config = dict(
    model='sound classifier',
    dataset='phrases spoken by 400 fixed synthetic voices',
    train_examples=39062,
    noise_aug=0.01,
    n_mels=40,
    hop_length=160,
    input='log_mel',
    spec_augment=True,
    win_length=512,
    targets=['speaker', 'voice'],
    num_classes=[400, 4],
    arch='transformer',
    norm='rmsnorm',
    norm_position='pre',
    activation='geglu',
    mlp_ratio=3,
    head_dim=16,
    fused_qkv=True,
    bias='none',
    qk_norm=True,
    layer_scale_init=0.01,
    parallel_block=False,
    inner_norm=False,
    moe='expert_choice',
    drop_path=0.05,
    num_experts=8,
    moe_every=2,
    expert_mlp_ratio=0.25,
    experts_per_token=1,
    shared_expert=True,
    subsampling=2,
    layers=16,
    width=192,
    positions='sincos',
    pooling='attention',
    loss='binary_cross_entropy',
    residual_init='none',
    optimizer='adamw',
    lr=0.0015,
    beta1=0.9,
    beta2=0.999,
    eps=1e-10,
    grad_clip=1.0,
    steps=7200,
    batch_size=192,
    epochs=35.4,
    lr_schedule='cosine',
    final_lr_fraction=0.05,
    warmup_steps=210,
    weight_decay=0.1,
)
Rows from block 10, named by matrix and row number. Rows with one number belong to one neuron. Each number is 128 + 32 x the weight over its row's rms, rounded and kept within 0 to 255. All counts start at 0. Numbers have three digits each. After the name is the row's rms in percent of the matrix's.
# gate: MLP gate (model.blocks.10.mlp.gate.weight, 576x192), inputs 0-63
# fc1: MLP up (model.blocks.10.mlp.fc1.weight, 576x192), inputs 0-63
# fc2: MLP down (model.blocks.10.mlp.fc2.weight, 192x576, transposed), outputs 0-63
gate.374 097:147209145141096124103116156116120129205130103116116103110038141127167149103131150187120146099110104109132078116189176158133034116138129108144065150135155071100190135207125135120173136125157128
gate.375 108:107109141102157124093148148164140111190139134152137092120044124123154155092154165110164124123124173148140074135119164152139040033130180089190083128138176095096201072108098136128150126133127149
gate.376 120:110154109178179166129141146116158123108191106123134152150116109117182105141107154125130214199134121110118127084155108087136125082084154178142114129108109111125133100128060133124131102150110122
gate.377 087:180144128118104091124106202168134089154102129150095100103107140139133149107111135114155087127098126135108111181129139140186012087131209096163169137172141147078139152099105130100220150133080106
gate.378 091:113150140126143084121084198116071117139113085155154108118137157137163122159085145119151130078106097083098088115166130083150112103123159144137089187165206084107123130117099121163167121116151095
gate.379 111:134162084145086095093143111177102141124151110136143156129136093115137111128072092137087119088102137187152141122110113103151132105104165166185085115146176085139161137119157099149100104146097116
gate.380 103:145153125113122121129179138092168106069081107069145116158125115090118100166078130092143125116099104159128126161126140163114102118155101164092178168125183151079069143072105116112120120134144092
gate.381 098:144132150161193098123051122156080125106158146159155182166147170130196164119094171171144105129130113125139115099160118159136096092096145148120116127059164120132126110162088145169100106164154144
gate.382 081:084113159123153125091146136197156128143157142194109083086115099140164146140111055138182127117142165130111097124129167108168074133136046079116105182175146115126155153192116105106164087134097160
gate.383 092:159105130128137171111104170176152149129118105167146094113091161178157146172173138189162112107100187155124119155145143114138135140073086078146053138139096103143147147143114187077131172141157127
gate.384 106:137076171098134124092120116159096141115121139145112092117119077127050070082114044143156121140123133095142149102123080122103160140119175180133049126048068071173113069117142045123124069102085129
gate.385 114:088142126161137111119091118179138137169209083110162054053120141167164148117144156130101087081122168114145175064094154172149107121105105120149073148139128113106092116176101146170108118151166135
fc1.374 109:157179168096151089085076138156149061082111117136160128143118129161144192128149093151140050105109144082091121133113122117153134103179127110087216103132162172150129183137077098124145100135104165
fc1.375 114:137157114166096133078110084101122120152139141141112139121079145109144119102129153134117092136161134130175139119125157187109183143179174201130136099090155095128199112147141127088127116178097130
fc1.376 099:066116095124123139148127071154137139092169160153133116132113165137140155104099156094134116102105138118145147178164154116061141209100124127098099153143167130190104137120192142090106171133170080
fc1.377 082:087125103111154111125141070097168085143120106135063176139159109118110159141031158117118183168076109113100135138118113064155104141149146125123157134130168159143137157137107177215087090136104113
fc1.378 095:178128124074105151114109115064102062135105083135101151184118110149115138162085080171124074129193160136157117141158092160132128101093109168144129120202118106111035147106175109093121111171116148
fc1.379 118:142059113103139145094112160108083167094134124137139142094156074107121097114154043123116142153131114164120132106164051089110150089144103155188127151066182169104111129180135065108149137127084177
fc1.380 090:161067106163158106157149203121140067136099140141078147094181081118154146109114131175124161162106119105132149124120113113147129101099125133102158160109134156159138171165110134169136045180172157
fc1.381 085:127135125151140109188149137137213098066092085212110113107121108136174062143164091122109060141137162132155108179152116180140170092106142144158132119148145106141183128167079092105169188135138209
fc1.382 081:101073128104126105083093123110062105134133096183083075145151156173186144153124089128096094139121126093138142095105079152093170100138123136179112137119104091123127133193141074087183061171093112
fc1.383 087:121167085128110187090192140081185149129111119113124103144087146136147123100145126139069127087121121168171135157164144073155100153138125087170064159115170122162176153108117151108133176116180119
fc1.384 097:080128148117141145097076132114177174123039133131160126129133116085084125116139137146111104163083137163117171169097081201128168176122154164116118080078143153206135112149135087109137151135084095
fc1.385 115:121123135121138119102163120149116146118139103099129114079102117123172157160177123148106105142154072151095046130152116133176116113138102100100138136161206155185084141158152116114098123084164116
fc2.374 098:198155163131125133099087145115119092178111112166080134124135098123086128154151146133107080113137075094110104134136111138143148155123182085094143105094161133151107124147109126183118100081086114
fc2.375 102:180120098162124180178119152132147121179116115089162098133122145159112064126096109114136096102132057119106127152195076105122145109095041116136148104159133137122102104130146130138138161173136114
fc2.376 106:101148139174114151095115128155102077146120113093153115126121176139131169116129153052197120093155123095091126159151193126102103144136136107174133103140128148108131156089154118182130119093130098
fc2.377 093:161132111073119102117149079110132140128194137124094121094130153091080183083175136108168059028119128122111071121122134129123050171169204138073084138139142117145119096083094140127142138166155173
fc2.378 091:145116107118144075101155106154125055132103124069060138115135162142126188086090116101220134155092171153134168100112124133117175158110107143089111103057142123087083094104155127148116050138163114
fc2.379 126:148137058172098064192110118162152119146131169156138139112129185187114209135078179180123119136102137156149119133171245119105113179145102103151130164199130117132170121124144117128123059127119127
fc2.380 094:140149141142136110089125093132128166096105117106106130103147187129090149111128091146190158159196133132142111126127095073121113123093116130184139166160117172133127060043135142109104124101085109
fc2.381 089:095096138115115123084142167130122212221102125084163124121118197159060152140170116132081123143101116103133184154153136186159047108109114129177134144142104133121103119124122141112133158127161119
fc2.382 068:119124123135095166127064110127113112130116127110150114132119127137125071214082112075118119085127135121099138136114194133112121145123119126113135105161123111123147147088129152140109124145136128
fc2.383 074:051097135120126134121138182131098212039054153058101099135152125110135099119097092129180124108105189094088112159111096094136145115125099150183158128129110156142101093082129136150123140086103108
fc2.384 108:158124095104141127115090113119135142162150125091085111089144144075215151139130098122136106178163127161138110124137190080162103166200116171144106128141149161100163113135146137152126152104172115
fc2.385 120:220125119120111099141133084112112122168094129117120117154104168164143156101113105201128112115160132106138103141144140067156106137122086134098113139151143103142127140107163141135117124077165167